Weights of a small image classifier.
Model: 2.05M parameters, 24-pixel images, arch resnet_bottleneck, norm batchnorm, depths [2, 5, 5].
Rows from block 5 of a small image classifier, named by matrix and row number. Rows with one number belong to one channel. Each number is 128 + 24 x the weight over its row's rms, rounded and kept within 0 to 255. All counts start at 0. Numbers have three digits each.
After each channel's rows are labels from the 100 images, of 14848, where the channel reaches its highest value: "lies over" is the class under the peak. Only what is clearly more common there than usual is listed. The data: made-up road signs on poles.
# convs1: 3x3 conv (model.blocks.5.convs.1.weight, 64x64x3x3, each kernel summed), inputs 0-63
# convs2: expand pointwise conv (model.blocks.5.convs.2.weight, 256x64x1x1, transposed), outputs 0-63

convs1.6:062117088098144143106120122121132105122122109100085109121118108121102126107144135129127115116141106113128094125164144125098142118121097149138118121094148102107149125118072149126125093105045106
convs2.6:115140106171130137127134133167137080152090133105101105168164159155171115101147147161123146117128125132102139138085130149082126164154110083139077126110138118136126142147129148130101151123120133
lies over: face

convs1.8:108086099170149137152167127109113091134137125136122120145100143158066135129137134114118085124155136117174106128162109126112136121152099175122116115100124100147099141108148103101164140104082140
convs2.8:111086122087074140100143145137135114189121148096103113110141137117116110078133136163130117120106111147115130103103129118165089161121128052082142106095125121124116128119112126121140144117074128
lies over: face

convs1.2:123129136123174087139106132108126107106145117093128109170128135133128135091075121087087121115139122115109154111106148110105078122122127133149101108136110115129101120169110090057117141125132088
convs2.2:155146112092129119155150153103114201146148124102140124098156111115110120115117118136117110097111107086142129123140127102084144124138137163151202174133139109109157121144157156133121165106111138
lies over: face

convs1.0:123139085099089101112142121109153083130125114143125115110107142132142142092176078113154120098104168072161103147155113133088109137173106148133138143135120111119101127089132101109136108146126123
convs2.0:092136120104097112151102098116154134151107150105118130125144121132112138115118191151161133118149131111106161130123123167163134110103133153124148103099111125123079098103093138110131139113093103
lies over: face

convs1.28:105145093111104156108093133139152134124161122138102121167114147092084170106109184131155129110125128119115140144135099130119122092082110098139134095110126119124166093128115128117068136152147092
convs2.28:143081136105100129122108114135124119165077141138129160131130160120213129101142137080124119164117154127136087182116136133132157158121116106160105109108138156121168133147097051079119122127140130
lies over: face; symbol

convs1.3:114126073108150138121142092109129105093110102140106101137137109156130139149105075126107171119158106117109113143109130177110144144111098106152118126102115107115157161081084144147156091138111142
convs2.3:117109132158122112170134144169158115127130167132118090124112146094119158129131132112129162137115094194114066134154124122150095127128145115120090138087142143170109144168140177135120143139104116
lies over: face

convs1.7:127108107162133122117109112100125135129086085108141121134120104103102081108107123143116126117124141122171129113123107099086110128097152089167124138099131117113106134142108143123086088074072096
convs2.7:131146145147110123115136144126149129122149100119166158127090121125182145146108087132126129184138110100135152156138124139125109142125195152135119143134099113140126132137151105092176112110135093
lies over: symbol

convs1.26:117110118135118133114097110170116138128094105115114147159125087126163132095146166107171124149131154106115116118103134114095117112096120088111070084084129114148159090113106129123118125090092121
convs2.26:138093162138094110143110135144227106128083126113157155118126141100136105056149094104140114089146132090137160096134139095165174111199123118170159120141140110116127128143116139132166098123185153
lies over: face

convs1.53:084158139109133137099097116130125126110102096104107088112148101137129086110098118152077100070132113126112106147136118162119148104116113098147083117119086105116129136093111118138090105157112126
convs2.53:151120255143143132110169129134159095119139129172131111169143133147141090175132123137121144172145122137117076117135127146109107075194185088153140135135123173139155115156130139114090151119100101
lies over: symbol

convs1.29:133089161131106110111110102127129130118114074125140145154162127158134166129139110126136110092121126117095137079094068131107127142093091141098121114153111113125112124107113154094151084150170144
convs2.29:162141129152130154091109112107121064142099086134164085173099114146049156119087121124130128092110153131116132135127114138124137107107126083151102095090110182086146127142121168155098101098139119
lies over: face

convs1.35:091144122128127164102158140120117066104131125116117111147126124096130148095093141078107111132088128150113110115104103091119127108180107127080121142081136100131120138101151126097140104087142135
convs2.35:145106147105166110141144110115095085117098130134076129118144117129143106112123085096130112063123150096116093087131134101120149130128144159109103083165130104138142144163124085113094125127105147
lies over: face; symbol

convs1.25:140101182122139128158099095146148123173151154141140152150130138124087084146085137128153121159135138157110161125162159122116157148159134144150075125117112125158122110160156141086130159139135136
convs2.25:140109132116144131144106147109163108115096102068053086112112123116134120082117096094126118147110116127158130076125121115130093098102133117150057099115086138119105120109125103120094112113096101
lies over: face; symbol

convs1.17:134103109128155129128110137110131147090112142121123110155106113088114130177120126110114106100086154114150138127136107107132083125109114122095141104079132078144143142114125097164115108097087061
convs2.17:107092112128160155132120135140086106170154141125190130139135154164116163161135123181142138131114126118143140121122165138129129112130112150085142120126149107148138134149139124140153095125135150
lies over: face

convs1.44:113096148141174136158114092176113111125132133161114142132122104115177115082147143161157111139160154138137112109143129110137144096178127126148134115132085083129151137153142119074144156143113149
convs2.44:144155073106110133105135110107106131098091110130075120111078110083144126132116112103140108187106114066140089097122132161157132118100144188122105142139103132120151095107086092093114136117130118
lies over: face; symbol

convs1.63:106099113117122185112128123123108098087091135136090090149122110055101122091096152092136133148120123119119105136110120115120131131115148110120103102123144092128147112144074124158115114126098094
convs2.63:130160117150109127171116149116120083166112123090084102146147144142137118107149122111170134185152142137135084141140127119129178136087113157130057127132126147103088161117143085095113148149133157
lies over: face

convs1.9:142201103113101140120100138115132103095137115137148105143109132133058111124112119131113113106119140132106138158124150129126129126098116150135084136122149127123130107167094143067136123193121103
convs2.9:136144102141149089125139138120080085114087128108079129119128098128094108142131129151139112101118115106125109106127113082116153097138141152126090158098116097148046135126088144125096149129130129
lies over: face

convs1.32:160124146127139152141170145123124105127104133154108168079138134127117099133112112151142131174169098139153106122112083079156147167151154118121127107102124151100175127118092111121151120096113097
convs2.32:183144098109075158110122079123162078138136171140069157154159155163095131144130139120131144176138126146105099137122134103119142129148132128175108168047165131146134139141139133109153118142114136
lies over: face

convs1.15:150109101112152141087079151135100138092122103134130070117133142139125132112055133138085124104138136158113124141112116112135140081101128138072112120124140119121136134099128097137120081141095139
convs2.15:133132128165150128103104096126115134143089122147102149137122181120096129093146105135166126108126128135160155163101133102144149168122103125117117117143143095136113121124125128166103101130084088
lies over: face

convs1.59:117113151112113135117122156109136111159139136121131145096113112142085098123050102105112117081127149140098107095118111156124111119145147130093094120145096126119108081101131117069141141117169130
convs2.59:157110124109161114146114149128122117069139080157140106138081136120109134133134071130166101101117128111166142134128089122157090157128118118122091155114107154111106105116103120118120144124129082
lies over: face; symbol

convs1.18:085127145145160150156119130138114144133146150128120112119123103131066166128078119134119090117102153091108133150120130142131088088116114149134175084128158118122129135151151140101127122098145066
convs2.18:156124129102151146139151138114117127131191151135141128136121179175131142120162158112143122123124086184129127144113134174104077124115124123127156096106131150180174141124130140120164112140086125
lies over: face

convs1.55:093136127137147170139147120166110117148121136129156147114135146129156139093185121127148131193134121162131129159122121120077107160159117144151135160116160078128097114097140159124149124124126171
convs2.55:103075148092101145147118155138124145136144115145153091074102154128104106127124146116129102072128106135177121142141115132130108093122088098119088176109132125131117129129108128171105197131130166
lies over: face

convs1.46:129148109104127119120103159110133167115110122114101055132095123139110148191143145115140112145148105111154136128174137138140156097116112138128104090106101126153140079131128119151157086160110136
convs2.46:136118131143087144115145130111160086111118137134127157179145138125135129067148137077106144127104116116117138101103144133157143125132125150115119111120128155124123147096129199150120176142132132
lies over: face; symbol

convs1.23:146115123144103136154159126140139098126118106078125135096148156117174169140175133102173125149107091153126130131144113156109137147160115162129166095133133127152094139127126155131170147098119180
convs2.23:098136096123118121128110110106077118109102108120124147154100096139118092117126092116140105104119106151118090139139099090128109149100113135106106095114121134085134121131118113120138134129125075
lies over: face; symbol

convs1.14:089124150127153130124091107131110131159133133137092146109140128087117124110105152115105116150116128114103135101118117151113084141135085088100094109114120120166077157153110122182076120102109101
convs2.14:151135133128143113119136126112162125113214134119165105172151118128154123132125112183132129113128149125112071171110102135134134152175125154160110086122143114111129100143176097121111090137094152
lies over: symbol

convs1.30:059150106141128135115110115123100102131121091074125128123140120120081119087125094104160102115159101122164110143107145120118116142104151148096089155112127079098113123136097142115130126145099101
convs2.30:106099099091123111151106138123122150132076155078073116128149127136115112132155143175129104119145097113161101130150111168130096107107164099148096115128161129111155154143115069133128136126130136
lies over: face

convs1.39:124109147147120165121143123121136126095127133171102117126151154148099089131072100087119161125128151139116096131150134108120140175095124142087114192103109118107116092140120088125089119109114118
convs2.39:144133103156130174139175139116178124145134120131068093159129112153144145116125183153139122113123117134147120166111126083144129141134133128124124131120137119120125102146113075124159115108168135
lies over: face

convs1.37:136104125123096167095107118155124108123122148110121108138120117103130088064073137101095124103134152134109091163153141109118091136104133111117090126093123098115110129146123147086120090094106106
convs2.37:129129123157147117116109157126158132112095128111123107108106116136175138168114126156162141144195144073144159122116103137132098100163097120162116164155109141134115146132097150136142173124142141
lies over: face; symbol

convs1.27:090149136103118105131131108141127133100129109144097123105120150107084107108094139126113188084145144110145128116148149108123148119133141133129120137196114116106084103129177111120137113172181118
convs2.27:107139065124144109110129135137107108141087115157126155149114140106132120166143101111121101080125105126132114120127121131127127128113132163171143083159131143100099129119122138116112149118111125
lies over: face

convs1.12:120141094124137130134106122122156114116146151127136123091093142096100149143187139142156086119101119172168132121134133150111093093138108119159130107102128134119145128139131175159136111050105122
convs2.12:125085148119169129116132114154095133111146142115125084118101125110110122081124141141104137141109094150112068095160117124133125117125116063064115076105143118097086114125092083120126121123122132
lies over: face

convs1.48:161132141131159106145077150110117149154113112133110118128116121102106083151077128154091094134122113081123121138132116139147126121086123140147053124120130173120120105127134095133107116153132082
convs2.48:118123159092184137127122104134092110120124106136134133102105118144110141187122130111084111123137141151131170106133129152133138147151133080162171110135097134156169124110152160094139106139128087
lies over: face

convs1.22:117113151107163143109117153124089127155104072149110142106114111078113148120124103117124110128123071107127110118115094107102109119105129127163092104088121118088149129143097140109098119124097076
convs2.22:151102127146143141118156191110046174107140144100125124093099118125137122091105098128117129140119134141170134144109146117146140155122115139156152141117102134140114134099187118118088163138127138
lies over: face

convs1.16:135077119102153169124131122106153108133101136139122116085126104090109119117093138138136097119150114126168117159147122093145121107091147099092191123116124096122111103091093118146103115123104091
convs2.16:111136146140124105083118082108154096143151128109154125161098152105134136102147168169113140157119130136088087255126123127131122153156149075105125156150130126093120138124126141136106109120135112
lies over: face; rim

convs1.1:130126117162156116149118096108137169114126111154152149133154104106136110122108143152122119121149150091156170154122107107123144156158140125143153123132151173150144176090096118134120096138129048
convs2.1:139137130131120132134156155141090078148108146137152102101173157123123108141150154114121145173059100144098115099136131116111168113106121154136089145104125150134078104143114096116171106109163182
lies over: face

convs1.61:153088113120143129156106152110113117107137118144140143081093121077101123134135126120134088143117127121130145147120148135120094110100152086131091098113161129107113090156110125128152082117118052
convs2.61:137099153123105142123133129154090148097123144169177168126124142146169126088129127095107156135127134117133137158128133108149122105193086110140144157130141138093137104147153109108099105142121126
lies over: face; symbol

convs1.43:141163132127140097171151114125113134132150108130172134077125138161134144159147121110169069168136134113181153158099124125097153117150118135117124120118153153136155094124157105132139183120140117
convs2.43:120101105132084120117127112109106132107088108089143119090116101119090130146122132111128112111075107088130122137098083096131124124120122142105100103131075103115110097106113110124075135093122123
lies over: face; symbol

convs1.62:092140114148114121119157138117127149099161143125095143133127120110124078100124086143114105139104108158133133156126087104125086143090146143114114115085132133111169100114108101147115129130090054
convs2.62:144118102154120115165126128109162119118147119135142163178153130134114136092110110137127134058149101093167121153124111121114134130145113138149077112134113125119175125118128172111099118128203104
lies over: face; symbol

convs1.51:149108128140138154171125113110124151095151137133122094125133138110101105111061148117112096112154171119096142151104091136161130135142135112088071112106097123134174109132128097135147136084143114
convs2.51:128124137120126114118132120110136153118137121180137172182073140133156148107112146184139114078128127108145135133127108136136150149145159103154123091105107139114126093119134183114181113119136151
lies over: face